Rows from block 4 of a small sound classifier, named by matrix and row number. Rows with one number belong to one channel. Each number is 128 + 32 x the weight over its row's rms, rounded and kept within 0 to 255. All counts start at 0.
After each channel's rows are labels from the 100 clips, of 14976, where the channel reaches its largest size: "strongest on" is what is common among them; "lies over" is the class under the peak. Only what is clearly more common there than usual is listed. The data: songs of 200 made-up bird species, synthesised, often over outdoor noise.
# filt: filter width-5 conv, dilation 16 (model.blocks.4.filt.weight, 128x128x5, each kernel summed), inputs 0-127
# gate: gate width-5 conv, dilation 16 (model.blocks.4.gate.weight, 128x128x5, each kernel summed), inputs 0-127
# out: residual pointwise conv (model.blocks.4.out.weight, 128x128x1, transposed), outputs 0-127

filt.50 [173 149 148  70 119  99 138 132 200 154 194  94 135 136  95 108 116  94 155 141 124 151 139  97  94 112 115 124 161 159  90  92 127 108  86 110 100 132 128 105 170 142  87 148 110 199 147  80  65 113  85 121  79 147 139 106 106 112 175 133 170 102 177 111 137 101 116 160 136 105 140 147 146 163  88  70 133  72 151 123 108 170 109  55 211 135  84 107 186 122 187  96 127 164 129  90 117 146 126 126 131 140 160  91 145 104 146 116 146  98  68 152 170  95 145 102 117 113  89 156 130  93 154 153  72  71 108 101]
gate.50 [148 126  96 190 150 100 138 149  84 173 148 113  74 111 118  76 135  68 100  80  89 180 150 138  70 165 106 152  69 157  95 158 141 151 145 126 129 134 166  82 115 161 132 150 128 148 114 126 105 123  72 104 119 122  81  33  96 146 121 148 168  81 108 147  63 109 152 116  82 149 175 119 159  96 137 102 150  89  86 105 141 135 111  93  95  76 149  84 143 136 172 140 110 158 124 116 132 122 132 121 146 179 178  75  66 123 104 149 155 116 141 167  81 132 179 110 149 127  94  90 117 120 189 137 101 110 163  89]
out.50 [ 95 139  83 164 170  92 109  60  44 145 119 174  89 146 159 150 148 131 149 181 133 133 154 122 144 134 170 135 124  83 166 120 110 161 132 134 177 173 121 154 148 182 129 119 102 150  97 177 119 148  84 171 128 141 149  71 105 150  87 171 131 147 149 145 105  96 164 120 134 143 159 151 117 170 151 138 168 113 136 113 147 137 140 106 137  84 124 146 113 128 157 145 154  93 109 173 139 140 156 146 206 129 135 130 129 151 180  63 154 206 118 130 114 116 137 155 187 243 156 151 113 152 126  77 101  75 106 115]
strongest on: downsweep; dip
lies over: downsweep

filt.71 [143 166 131  98 129 112 119 145 157 168 152 202  69 150 188 119 152 157 142  76 138 149 111  99  86  91 100  89 127  94 155 151 154 160 100 117 137 120  68 179 190 162 133 152 111 153  91 141 207 148 128 144 147 178 128 192 165 140 117 116 105 149 134  78 166 125  78 159 114 122 104  88 126 104 139  72 151 144 170  80 134 116 163 137 161  78 167 146 136 133  76 145 186  88 188  40 145  97 106 116 112 136 123 104 141 146  99 136 137 137 182 120  76 128 112 130 190 125 106  98  86 128 104 118 140 113  96 125]
gate.71 [146 134 144 133 128 142  79 127 103 136 165 137 144  62 131 114 160 143 114 137 103 150 100 113  83 192 121 144 127 118  95 123 168 106 124 122  67  32 151 187 138 153  94 102 147 130  89 105 139  96 207  95 153 159 111  69 148 118  84 124 136 121 122 105 138  99 131 134 107 151 134  80 122 165 115  99  94 135  83  93 135 116 167  99 100  98 139 186 138 109  81 115 118 129 238  78 150  65 165 107 162 125 123 101 139  55 114 148 165 130 109 182 137 142 189 101  89 154 131 132 125 140 139 125 166 109 163  74]
out.71 [158  88 113  96 130 127 159 125  71  92 140 160 134 141 129 195  91  91 140 114 144 130 161 128 148 195 182 186 118 137 141 171 131  68  83 180 110 112 129 122 204 163 103 133 184 128 102 135 103  95 100  51 128 149 183 118 119 156  92  91  79 116 113 135 116 116 162 149  63 123 119  71 104 105  98 138 117 143  96 117  88 139  97 137 147  97  65 168 185 154  84 125 104 108 188 127 113 147 167  85  67  77 173 141 126 111 137 129 157 173  86 106 103 111 133 104 123 148 181 155 172 123 135 151 128 112 124 125]
strongest on: low song; downsweep; arch
lies over: downsweep; arch

filt.81 [ 57 145 166  51 155 176 169 168 120 120  77 126 153 128 175 101 130 183 179  69 157  90 127 133 139  94 142 129 145 176  97 114 150 138 121 112 168 196 146 180  59 107  81 126 122 110 173 158 156 134 148 111 175 142 145 121 134 156  99 130 118 114 178 152 158 160 142 152 160 141 116 127 161  82 132 150  84 107 102 117 145  91 129 165 125 135 112 136 105 139 136 136  59 159  91 165 188 128 179 129 122  88 129 167 138  96 145  61 103  93 167 130 118 142 130 159 139 138 110 138 183 186  55  88 119 141  97 115]
gate.81 [183 118 164 155 128 102  95 149 121 114 139 104 144 130 119 106  77 104 119  63 107  95 149 107  73  74 161 144 149 156 122 100  64  82 121 141 132 170 100 158 190 139 174  98 114 129  84 144  90 141 145 134 148 143 121 129 166 130  50 145 100  93 155  88  66  97  94 107  60 150 179 125 136 113  99 119 121  90  85 108 107 124 134 120 132 128 101 165  86 158 145 147 108 135 201  81 110 139  74 140 153 208  91 135 176  76 146 146 144 136 135 154 102 136 170  52 136 121 125  75 132 141  88 188 121 139 141 144]
out.81 [ 86 149 176  79 193  92  72 132 163 119 114 113  69 109  95 109 195 107 138 142 109 156 129 139 121 171  87 147 162 163 102 107  78 147 124 131  83  90 121 111  89 115 136 150 154  73 116 130 183 215 133 121 159 136 117 108 111 112 114 135  97 139 111 104  86 100 122  68 135 131  94 126 108 144 166 112 123 102  88 147 137 127 148 135  94 173 152 175 154  85 172 144 142 158  82  80 101  77 135 183 142 192 130 134  85 134 116 139 125  83 132 111 177  97 141 164 160  99  75 105 155  90  79 107  76 194 140 146]
strongest on: low song; downsweep; first syllable: downsweep
lies over: downsweep

filt.36 [137 112 165 120 158 136 153  57 163  87  75  89 143 136 119 172 157 146  97 162 185 141 107 153  61  26 102 161 156 122 156 164 120 142 162 146 160 130  94 127 145  85 134 101 120 160 157  93 166 113 171  83 118 130 145 100 165 110  71 122 131 128 108 133 164  75 127 165 180 131 127 145 176 120 128 152  99  94 101 126 167 134 149 184 132 160 121 183 151 145 113 123 102 141  63  56 168 134 147 158 199  99 126 148  93 123 141 119 103 169 159  83 128 129  60 152 119 118 175 115  95 172 134 104 119  89 131 119]
gate.36 [133 127  71  94 144  80 105 214 162 153 150  86 121 144  80 124  90 178 122 132 137 105 159 118 105  93 144 123 128 151 205  91 106 137  98  88 194 147  88 152  86 105 152 115 143  80 161 151 158  79 167 163 128 155 148 101 171 162  92 135 125 130 154 104  74 159 130 146 117 174 130 137 156 137 130 125  75 114  83 154  35 140 158  90  98  75 103 131  75 129 179 133 117 123 193 157 119  56 129 109 132 164 134  87 143  96 123 149  76  97 111 188 116 131 103 122 157 165 139 148 107 149 139 142 116 155 103 123]
out.36 [170 148 106 151  86 155 150 142 124 121  97 165 130 153  68 181 113  34 144 143  91 140 162  76 114 157 133  67 147 109 118  68 152  94 137 116 138  79 188 121  93 158 117  97 134 116 127 131 106 110 116  91 150  78 140 109 130 165 100  99 159 127 125 140 123  94 137  98 140 209 112 159 134 141 159 161 120  94 142 164 115 143  85 182 133  70  92 120  88  97  91 104 130 147 126 147 103  89 149 137 162 114  69 171  98 100 101 136 116  83  90 195  90 117 143 107  77 113  96 131  80  88  94  55 105 103 162 105]
strongest on: low song; click; fast repeats; first syllable: click
lies over: click

filt.109 [191 104 149 225 133 108 124 109 100 161 109 157 151 121 110 136  54 125 139 114 133 182  80 104  57 106 160 120 107 152  87  45 128  85 126 125 127 105 142 139 161 135  88 178 181 101 162 169 117 145 129 114 111 115  87  73 149 118 175 154 126 102 119  81 115  74  77  79 156 119 134 126 127 116 130 147  75 158 145 119 133 120 207 119 132 118 112 129 137  98  89 107 115 165 127  62 103 104 128 164 148 105 176 105 120  69  80 165 172  91 172 126 151 179 127 131 115 159 128 135 137 189 138 135 142 152 151 114]
gate.109 [138 125 120 108 115 189  85  66 131 138 183 116 183 134  97  94 113  72  82  81 103 143 133 173 139  96  96 194 163  91 158 139 118  74 158 137 131 101 142 146 115 134 112 133 109 129 134 178 134 107 187  91 106 129 112 194 130  83 119 141  97 194 153 115 147 100 166  82 103 103 142 129  82 109  63 128 156 104 119 142 166 145 196 117 193 141 115 132 128 158 145 119  80 145 133 105 100 151 102  97 188 151 107 108 200  88 126 204  77 114 115 130  97 104  67 186 117 129 145 125 126 112  97 144 133 112 137 110]
out.109 [115 167 119 141  78  96  79 118 127 107 145  60 156  77 103  81 140 172  67 132  99 127 161 104 138 122 158 107 138 138 172 166 119 177 115 134 146 112  95  42  81 106  98  84  99 128  90 130 130 111 117 181 137  60 133 116 162 115 146  99  71  71 143 124 136  91 187 138  85 150 116  87 160  87 141  93 189 164 182 107 153 117 124 153 111  86 107 105 134 160 152 129 147 138 148 106 100 182 141 116 164 130 121 160 125 183 158 101 149 157  63 117 128 163 177 124 104 169  93 129 102 152 160  98 143  62 112 147]
strongest on: rich in harmonics; steady whistle; fast repeats
lies over: steady whistle

filt.37 [141 110 141 145 137 148 159 130 120  78 141 158 194 201 186 161  98  83 114  55 170 124 105 163 170 108 141 127 105 147 157 107 175 208 141 141 163 120 158 100  94 172 130 183 169 154 138 121 136  92 101 100 134 103 179 152 136 152 118  85  85 141 122 126 130 115 162  79 119 115  85 133  65 128 167 106  91 113 118 123 122 128  98 172 107 103 167 113 122 167  98  41  76 114 155 132 135  99 100  97 134 116 149 109 128 202 125 119  76 116 137 134 154 149 137  83 121  80 137 144 190 151 187 158 145 155 137  91]
gate.37 [150 167  92  97 181 132 139  83 200  90 188 119 118 105  86 130 185 114 132 102 127 130 147 111  98 119 153 163 110 224 123 130  95 194 115 146 192  80 126 160 142 146 212 120 118  97 111 155  89 139 141 126 103  74 179 161 129 123 126 141 154 161  79 152 140 121 133  93 116 172 114  94 115 150 156  72 165 179 115 145 115 116 137 117 114  77 123  72  96 104 130 133 106 120 121 113 123  80 107 137  93 138 106 168 121  81 142 133 127 160 123 164 140 147  90  79 149 191  94  91 115  99 167 113  56 130 111 169]
out.37 [175 136 123 146 113 141  95 118 164 169 103 192 167 116 110 107 142 217 122 155 127 134  87 134 152 128 105 150  73  75 132 135  76 127 106 107  90  91  68 104 195 141 135  76 146  72 105 126 165  99 129 134 143 152 135 148  69 147 100  85 137 140 164 168  78 118  87 126 151 105 174 121 151 106  81  85 136 127 137 109 177  95 157 127 130 126 136 130 168 142 188 129 169  87 104 154 124 114 146 173 143 125  61 196  81 170 152 151  91 138 127 126 114 152 107 150 168  73 162 200 139 148 140 138 182 110 129 161]
strongest on: downsweep; first syllable: downsweep
lies over: downsweep

filt.35 [120 177 167 121 156 111 142 154 129 155 127 127  93 158 118  86 125 153 118 114 106 133 215 138 144 189 100 128 167 143 159 129 146 192 183 127 158 167 129  69 109  74 110 127 191 164 118 154 120 145  92 125  73 143 146 177  94 130  91 118 112 164 121  89 141 101 142 134  93 145 105 147 136 111 157 101 218 164 168  97 149 132 142 164 137 112 166 179  70 121  97 140  79  72 115 157  92 123 135  84 128 136  99  60 102  93 124 127 113 154 175  95  91 158  99 185 163  93 107  52 112 145 128 117 144 103 153 148]
gate.35 [153 114 101 106 145 123  96  91 127  87 153 114 181 142 108 115  98 108 153 152 141 175  82 137 121  81 114 111  92  68 133 130 125  79  68 132 119 104 134 118 111 189 162 138 104  94 153 146 122 130 107 118 161 100 110 153  80 120 137 131 156 121 156 161 163 115 148 129 138 102 168 122 169 129 124 137 121 107 109 147 114 136 128  60 142 118 100 143 169 138  71 145 143 184 175  88 141 140  83  52 129 152 126 162 137  89 139 135 186 128  64 148 195 143 128  87 115  83 180  98 201 178  91 114 150 181  58 210]
out.35 [138  92 130 121  93 106  91  90 122 160 106 154 131 109 115 100 134 142 143 123 105 128  50 145 159  69  87 116  82 149  72 128 129  81  63 105  99 117 142 140 176 146 156 176 101 109 173 151  90  92 199 119 142 120  67 110 125 120 120 169 181 113 107 127  82 123 132 110 184  72 123  98 126 104  90 198 112 153  97 105 128  97 128  93 110 118  80 178 152 178 124 164 108 147  87 108 116  69 113 179  92 146 123 142 116 131 110 104 138 102  71 122 125 118  90 174 171  99 165 125 123  47  79 133  90  88 134 136]
strongest on: rich in harmonics; downsweep; first syllable: downsweep
lies over: downsweep

filt.1 [199  84 110  99 166 134 141 176 159 108  92 115 110 148 166 179 156 167 134 149 135  85 150 146 117 108  83 144 148  69  45 150 182 110 145 108 190 152 101 131 109 121 190 145 189 115 137 101 144 147  54 202 161 140 151 130 169 132 166 102 164 128  83 117 143  95  36 110 158 136 134 183 123  82 111  89 143 156 120 135 160 150 153  89 133 121 122 186  73 161 100 115 138 128 110 117 133 121 148  73 111 121 163 148 135 108 106 126 136  60 103 120  92  80 135 122 129 144 125  97 157 117 163 110 159 149 114 130]
gate.1 [153 111  82 150 144 131 121 147 155  96 151  83 151 119 109 119 144  72 116  87 111 156 121 120  61 161 199 150  78 198  95 131 136 112 130 148 104  59  88 173 156 183 109  79 110 135 138 115 165 120 141 116  97 190  74  66 182 101 110  91  83 112  96 102 135 178 161 107  67 174 157 148 154 123  83 157 163 139 162 108  88 121 152  77  96 120 131 127 181  98  85 126 129 173  99 159 159  70 155 125 127 148 128 132 100  87 117 138  92 161 120 128 114 163 170 115 125 128 116 176 114 110  70 109  91 130 121  97]
out.1 [ 93 190 150 123 158 107 132 192 132 128 139  48  72 203 174 109 162 139  84  62 102  86 107 165 144  90 102 131 159 141 108  88 131 186 132 149 121 118 110  94 115 140  71 129 103 103 134 109 155  99  90 101  90 127 121 118  85 131  92  89 126 128  84 121  91 118 138 105 135 142 108 157  66 119 132 163 126 144 103 113 115 199 177 144 128 171  85 107 144 133 158 107 180 173 153 101 119 186  77  79 152 120 131 114 132  75  70 140 151 102 157 111 166 105 138  93  91 192  99 137 103 144 157 124  90 145  98 157]
strongest on: rich in harmonics; pitch: middle; arch; first syllable: arch
lies over: arch

filt.76 [ 77 122  59 192 117  74 173  97 134 156 131 152  73 145 121  76 110 126  87 128 119 101 152 125  95 109 127 173 120  75 166  94 164 144 152 143  80 122 131  84 159 148 150  75 152 126 148 155 128 145 133  94 134 118  79 118 102 132 143 120 126 118 117 101  78  99 117 126 142  96 136 189 102 100  98 128 163 107 141 157 134 195  98 115 139  65  67 183 120 121 116 120 134  63 175 109 156 127 120  46  66  60 162  98 128 124 149 156 163 151 105 116  88 128 121 150 167 111 164 152  86 125 172 129 130 153 141 202]
gate.76 [ 69 159 160  73 174 180 112  65 109 163 109 107 161 136 107  75 128 105  58  36 127 127 167 153 174 118 168 155 114 166 168  75 180 128 107 116 154 119 110 143 130 172 149 132 142  98 137 183 149 179 146 166 141 119 125 152 131 143  84  95 132 101 157 116 147 116 128 140  88  98 108 133 126  50  90 132 143  79 200 121 138  86 140 132 134 168 127 152 155 123 143 104 154 188 133 111 168 113 163 139 128  92 108 180 159  78 127 154  93  88 112 122  72 154 114 121 150 171 123  96 170 139 122 143  99  88  98  93]
out.76 [105  83 153 135 155 145 145 149 107 128 110  75  93 143  78  75 131 105 132 122 100 102 190 124 145 107 214  80 122 172 108 198 164 133 113 129 122 162 167 111 124 176 119 164 140 170 157 153 122 135 164 119  83 149 133 164 151 111 115 124 165 100 105 131 130 152  93 115 130 132 122 109  86  83 127 170 157 130 119 102 157 137 123 194 140 205 151  82 184 109 119 112 161 111 157 123  19 142 114 112 118 144  93 109 205 125 130 118  80 164 100 136 150 191 145 123  71 105 114  94 159 100 177 155  89 129 153 128]
strongest on: rich in harmonics; arch; first syllable: arch
lies over: arch; upsweep

filt.49 [126 148 143  99 161 150 137 168 172 163 151 113 123  80 149 205 107 132 124  51 139 122 150 113 118 143 113 115 147 113 126 203 144 142  74 186 105 187 103 117 183  68  29 159 156 130 150 103 168 172 107 125  80  97 117 125 109 123 133 100 163 171 151 129 133 126 118 154  96 124 123 166 174 128 109 115 135 110 106 104  62  81 110 138 135 158 119 124 145 165  91 145 126  65 162 147 110 164 142 104 116 122 162 151 206 162 139 117  74 116 131  92  85 136 190 154 122  71 104 156 159 130 149  97 155 164 146 111]
gate.49 [169 109 154 132 102 173 189  93 129  78 138 111 117 118 155 118 186  92 118 203 116 169 157  92  59 157 104 135 168 120  92 123 126 108 107  96 102 149 139 107  91 165 151  97 183 136 153 153 107  72 127  92  97 149  73 107  85  55 132 158  62 139  84 159 125 128 129 101 201 128 189 121 173  75 137 139 142 127 104 115 134 127  81 121 120 188 134 145 122 103 201 114 160 136 131 128 133 152 146 149 105 141  99 121  83 120 108 150  96 121 140 130 181 176  94 128 114 113 103  89  98 112 181 141 137 121  55  91]
out.49 [ 85 156 112 123  79 112  60 161 100  93 116 127  76  77 166 122  70 137 120 122 126 114  98 132 114 170 116 141 125 131 174  88 106 156  93 143 135 135 195 155  85 173 167 171 120 116 160 155 159 104 161 198 140 128 176 140 124 116 118 140 133 112 121  77 121 119  73  79 174 138 159  73 197 116 116 124  99 163 195 107  93 134 176 146 157 108  89 177 156 123  70 124 176 149  98 144 153 109  97 175 118 133 121  93  65 131 123 164 167 191  92 113 101 148 101 168 122 156 135 112  91 122  83 151 102 107 159 141]
strongest on: pitch: middle; first syllable: arch
lies over: downsweep; arch

filt.117 [132 141 125 101 168 129 132  98 147 114  96 132 124 152 150 162 150 158 130 200 106 103 124  93 117 139 192 113 129 119 210 109 146 134 103 174 209 136 129 147 109 149 129 130  90 143 143 140 153 119 136 109 133 116  84 159 108  89 106 125  88 186 165 163 155  61  85 149 141 140  79  91 138  88 105 123  50 160 164 137  49 122 132 142 151 120 163 106 121 154 139 119 108  83 132  97 158 160 176 130  76  89 130 110 128 137 183  66 144 157  90 163 160  77  82  90 158 182 180 142  65 105 112 126 146 123 150 172]
gate.117 [118 118 174 141  98 156 170  88 126 105 110 165 138  94  72  84  86  64  92  69 163 188 118 111 181 177 109 139 105 149 132 137 155 138  95 161 194 127 155 141 143 148 154 135 142 117 105 177 151  99 132 139 119 127  65  94 115 139 151 121 138 174 129 118 116 108 153 170 102 138 110 114 120 117 182 164  84 118 149 104  93  82 146 225 108 141 146 191 154 133 156 169  95 143 127 138 124 146 153 110 126 164 102  88 130 132  96 200 121  77 130 147 166 124  97 127 115  53  79  74 165 127 179 150 145 110 117  78]
out.117 [ 78 120 138 119  87 139 123 118  64 102 110 178 108 188 121  98 117  47  99  87 133 115 112 124 108 144 147  93 133 133 118  85 102 182 183 123 120 120 195  85 124 171 162  98 115 141  62  45 132 134 106 130 122 161 146 120 129 123 110 140 162 172 177 156 166 175 176 137  88 110 146 127  88 120 129  77 187 103  77  88 176 155 101 157 108 133 118 152 112  68 112 168 159 134  77 105 143 122 134 102 102 120 168 120 113 134 113 180 151 138 144 112 179 162 125 174 171 113  81 106 138 111 161 158 135 107 195 147]
strongest on: downsweep; first syllable: downsweep
lies over: downsweep; steady whistle

filt.102 [131  91 134  97 126 163 146 160 167  78 156 113 112 146 158 144 155 118 100  90 148 125 144 124 187 147  72 152 179  91 143  91 128 108 127 156 180 144 147 161  95 131 157  84  85 107 139  87 164  72 144 148 158 161  98 131 172  86  95 119  54 124 164 104 126 151 107  80 202 194 136 126 146  91 123 179 173 136  84  92  97 142 110 115 127  92 102 186 173 155 140 162 170  97  74 121  71 134 132 134 148 178  84 166  81 104  94 106 133 137 127 115 130 124 171  89 150 152 150 152 149  69 121 158 163  90 165 110]
gate.102 [158 174 111  81 165  66  94 120 157 155 140 112  53 126 174 125 135 110 170 121 135 130 118 119 187 116  68 108 136 124 156  68 155 109 118 123 157 102  81  80  99 117 112 102 119 137 152 136 121 104 127 164 162 123 110 110  57 137  75 101 104 173 204 129 158 177 110 107 152 169 127  98 132 143 104 135 116 155 110 128 165  90 195 116 109 126  97 142 118 167 137 105 115 172 209 124 178  59 152  82 164 172 129 181 113  87 112 125 157 121 159 139 103  99 179  60 145 108 111 159 109 161 145 151 133 110 111 165]
out.102 [128 141 169 127 147 147 127 106 177 167 153 149 181 159 131 108 104  96  60 140  91 143 169 182  67  71 134 121 134  98 165 118 119 166  72 140 109 156 117 124 129  92  80  89 101 100  88 128 123 177 152 130 117 155 162  69 153 109 138 164  91 186  76 152 104  74  85 158 131 171 147 162  43  72 109 138  83 158 160 115 120 118 128 168 142 157 118 112 112 161  96 105 130 110 131 133 159 125  87  71 121 131  90  94  74 159 110 141 136 144 126 174 146  96 206 126 168 163  93 128 135 173 108 107 131 111 123  79]
strongest on: low song; upsweep; first syllable: upsweep; dip
lies over: upsweep

filt.79 [ 81 198 135 143  95 167 110 190 150 116 197 149 130 106 134  51 120 151  68 157 146 188 138 100  91 123 138 120 127 131 107 175 133  90 133  90 127 125 142 138 175 122 113 126 134 160 147 124  98 101  57 132 181 112  85 110 116 137 122 175 121  81  93 117 152 130  80 122 119 141 193 163  88 132  95  72  91 153 130 127 189 157 135  85 113 163 178 135 148 118 120 152  97 143  83 123 172 118  83 140  86  94 192 128 132 110 153 141 137 192  83  61 123 127  51 117 147 139 135 179 138 123 121 132  91 134 140 117]
gate.79 [153 179 147  71 122 111 111 119 121  98 162  98  85 127 138 147 167 105 162 145  77 166  89 184 136 152 188 118 143  26 113 172  37 125 152  98 102 122 121 120 171 136 204  79 147 152 133 109 104 161 123 104  97 151 105 125 123 139 158 136  91 170 109 141 138 103 100 105 107 107 149 188 175 165 134 149  85 103  81 144 128 121 150  54 111 161 172 148 112  79 160 171 114 101 144 132 130  93 105 127 136  94 171 140 130  80 143 142  85 200 117 160  82 166 142 119  93 113 142 119 147 125 102 106 123 149 161  93]
out.79 [160 103 119 121 177 116 149  63  95 129 165 220 120 143 100  88 153 136 150 168 110 134 121 179 145 149 196 178 107 190  84 127 115 235 119 109 125 109 118 132 103 159 171 146 135  97  97 167 121 159 149 153 172 154  99 107  78 109 139  91 153 156  85 118 135 112 103 108 151 183 114 150 167 102  96 160 171 113 103 119 116  88 140 127 131 130 131 132 169  94 144 143 120 181 108 109  79  92 187 111  76 175 139 146 161  74 101 160 188 184 102 131 106 120 135 149 141 138 145 101 102 175 158 115 153 157 126 130]
strongest on: pitch: middle; downsweep; buzz
lies over: downsweep

filt.68 [175 125  86 149 157 111 116 175  95  87 201  85 147 125 121 115 187 169 145 101  74 171  85 113  86 137 158 104 202 146 151 106 115 150 134 173 121  85  88 138 154 129 117 141  69 146 108 157 112 181  49 137 143 103 114 116 126 136 124 120 110  77 128 154 184 117 118 114 130 163 184 172 113 171  84  95 117  96 123  92  73 176 141 131 130 121  95 106 189  67 149 119 169 146 120 144 140 109 150 113 126  96 157 101 139 136 115 138  92 120  64 155 137  96 111 156 144 109 125  68 168  77  83 119 167 153  87  94]
gate.68 [127 118 111 134 119  93 108 191 122 131 149  84  82 154  97 139  91 150 127 107 109 140 141 115 105 131 110 138 109 131 122  80 156 136 158 130 132 110 146 101 218 195 133 137 153 114 168 108  55 105 111 201 149 100 166  78 124 121 143 135 158 112 167  95 123 139 179 141 161  76  73 151 151  43 112  81 144 129 102 164 113 182 156  73 126 104 141 154 193 139 120  83  92 126 159 175 104 115  93 149  75  78 101  82 147  62 172 109 120 170 127 125 144 150 121 143 110 134 148 111 103  97 185  96 178 113 135 138]
out.68 [193 167  86 107 170 122  96  81 117  91 125 137 122  35 154 161 199 159 105 152 129  60 162 131 182 149  73 119 129 149 152 171 129 111 213 139 125 178 147 168 106 138 142 175 130 110 149 141 132  63  96 145 178 144  90 145  99  99 109 158 159 119 181 144 132  85 131 110 158 104  94 139 112 103 154 128 127 140 134 136 212 147 122 132 111  76 147  89 108  99 168 138 157 153 149  96 170 159 108 116 138 124 127 184 140 155  64 120 127 144 145 171 128 152 124 138 151 178 141 143 141 116  49  94 122 129 136 130]
strongest on: downsweep; first syllable: downsweep
lies over: downsweep

filt.106 [117  96 145 178 163 129 129 126 152 114 147 138 165 168  91 131  53 141  65 113 125 128 121 136  90  81  98  95  96 141 180 128 120  96  99  71  93 108  82 124 125 119  93 114 100 111 152 107 135  80 191 116 195 126 140 145 141 184 154  96 140 154 111 104 145 136 139  79 108 146 141 171  87 127  90  84 186 118 103 133 110 166 198 103 113 122 160 111 115  42 141 147 140 168 124 125 141 167  84 135 176 186 177 177 118 142  96 112 136 113 136 102 112 142 123 176 116 106 179  77 120  92 159 149  81 164 115  58]
gate.106 [ 68 132 143 145 134 147  70 151 107 148 171 122 201  95 146 127  75 167 123 102  99 126 120 130  85 140 178 160 138 220 140 139 182 115 126 136 106 120 124  93  91 108  27 109 141 141 152 104 130 112 136 137 120 130 106 118 146  87 150  69 103 165 114  69 132 108 180  93  54 130 104 138  75 114  73 127 101  81 124 117 132  61 145 126 151  95 120 139 148 141  94  91 124 147 173 115 150 120 160 137 150 149 148  81 167  77  93 162 116  77 131 191 125 147 135 131 102 133 173 142 159 128 161 167 108 134 187 138]
out.106 [159 156 167  96 133 114 143  80 128 162 100 161  75 117 155 120 126  95 155 187 178  87 119  85 130  66 179 152  99 137  99 135 122  94 133  90 125 158 117 114 171 162 135 174 169  48 130 135 168 191 101 131  94 166 120 144  96 137 130 119 142 109 182  73 103 115  52 114 128 123 140  92  93 165 104 137 149 124 141 125 122 160 127 106 146  75 170 103 189 152  81 106 115 168 142 126 133 156 119 159 167 137  98 132 124 150  78 202 126 159  89 154 128 105 103 144 123 102 172  56  79 161 133 111 161 166  73 132]
strongest on: downsweep
lies over: downsweep

filt.103 [181 167 109 126 102 102  86 133  98 128  97 137 118 105  97 124  94 150 130 114 168 200 174 143 184 146  85 119 141 128 155 108 121 157 130 127 137 146 121 150 114 147 144 154  85 114 100  70 150  70 101  70 155  94 147 119 157 161 171 106 134 167  93 111 136 153 109 171 169  91  54 116 133  78 157 141 126 140  84 165 165 142  97  60  96 135  87 132 179 102  91 181  81 163 165  79 102 115 221  91  97 182  95 119 134 157 101 154 137 143  91 122 170 127 156 106 164 133 187 154 154 163 136 130 134 132 144 154]
gate.103 [110 141 172 145 116 129 155 119 126 141 113 100 137 149 102 113 191 124 123 136 106 139  91 130  83 130  84  87 150  79 139 108 152 118 100  83 123 149 153 110  97 148 124 123 233  90 131 223 124 155 113 139 127 110  66 126 139 153  98 139 118 157 181 139  96 106 104 155  39 133 154 181 150 159 101  72 152 147 127 151 128 125 117  87 155 203 121 162 107 101 106 101 138 122  99 162 134 142  71 108 104 105 120 229 156 166 144 152  96 133 123 178 116 107 103  91 141  76 125  89 155 121  89  79 152 109 151  96]
out.103 [ 90 160 135 198 133 111 166 104 127 126 168 182 123 113  86  96  95 161 118  76 161 154 145 155 102 138 155 129 142 121 161  87 135  98 109 123 141 143 179  85  24  82 103 129  71 145  79 120  98 107  63 179 173 133 107  89 148 166 137  78 124 131 155 134  91 102  88 137 132 131 135 105 136 135 136 104 134 101 103 110 120  88 188 110 103 114 104 112 135  87 135  55 142 100 150 160 136 141  73  84 116 148 129 155  86 159  89 178 102 180 128  66  70  66  95 106 107 166 114 105 106 154 115 108 101 125 119 145]
strongest on: rich in harmonics
lies over: downsweep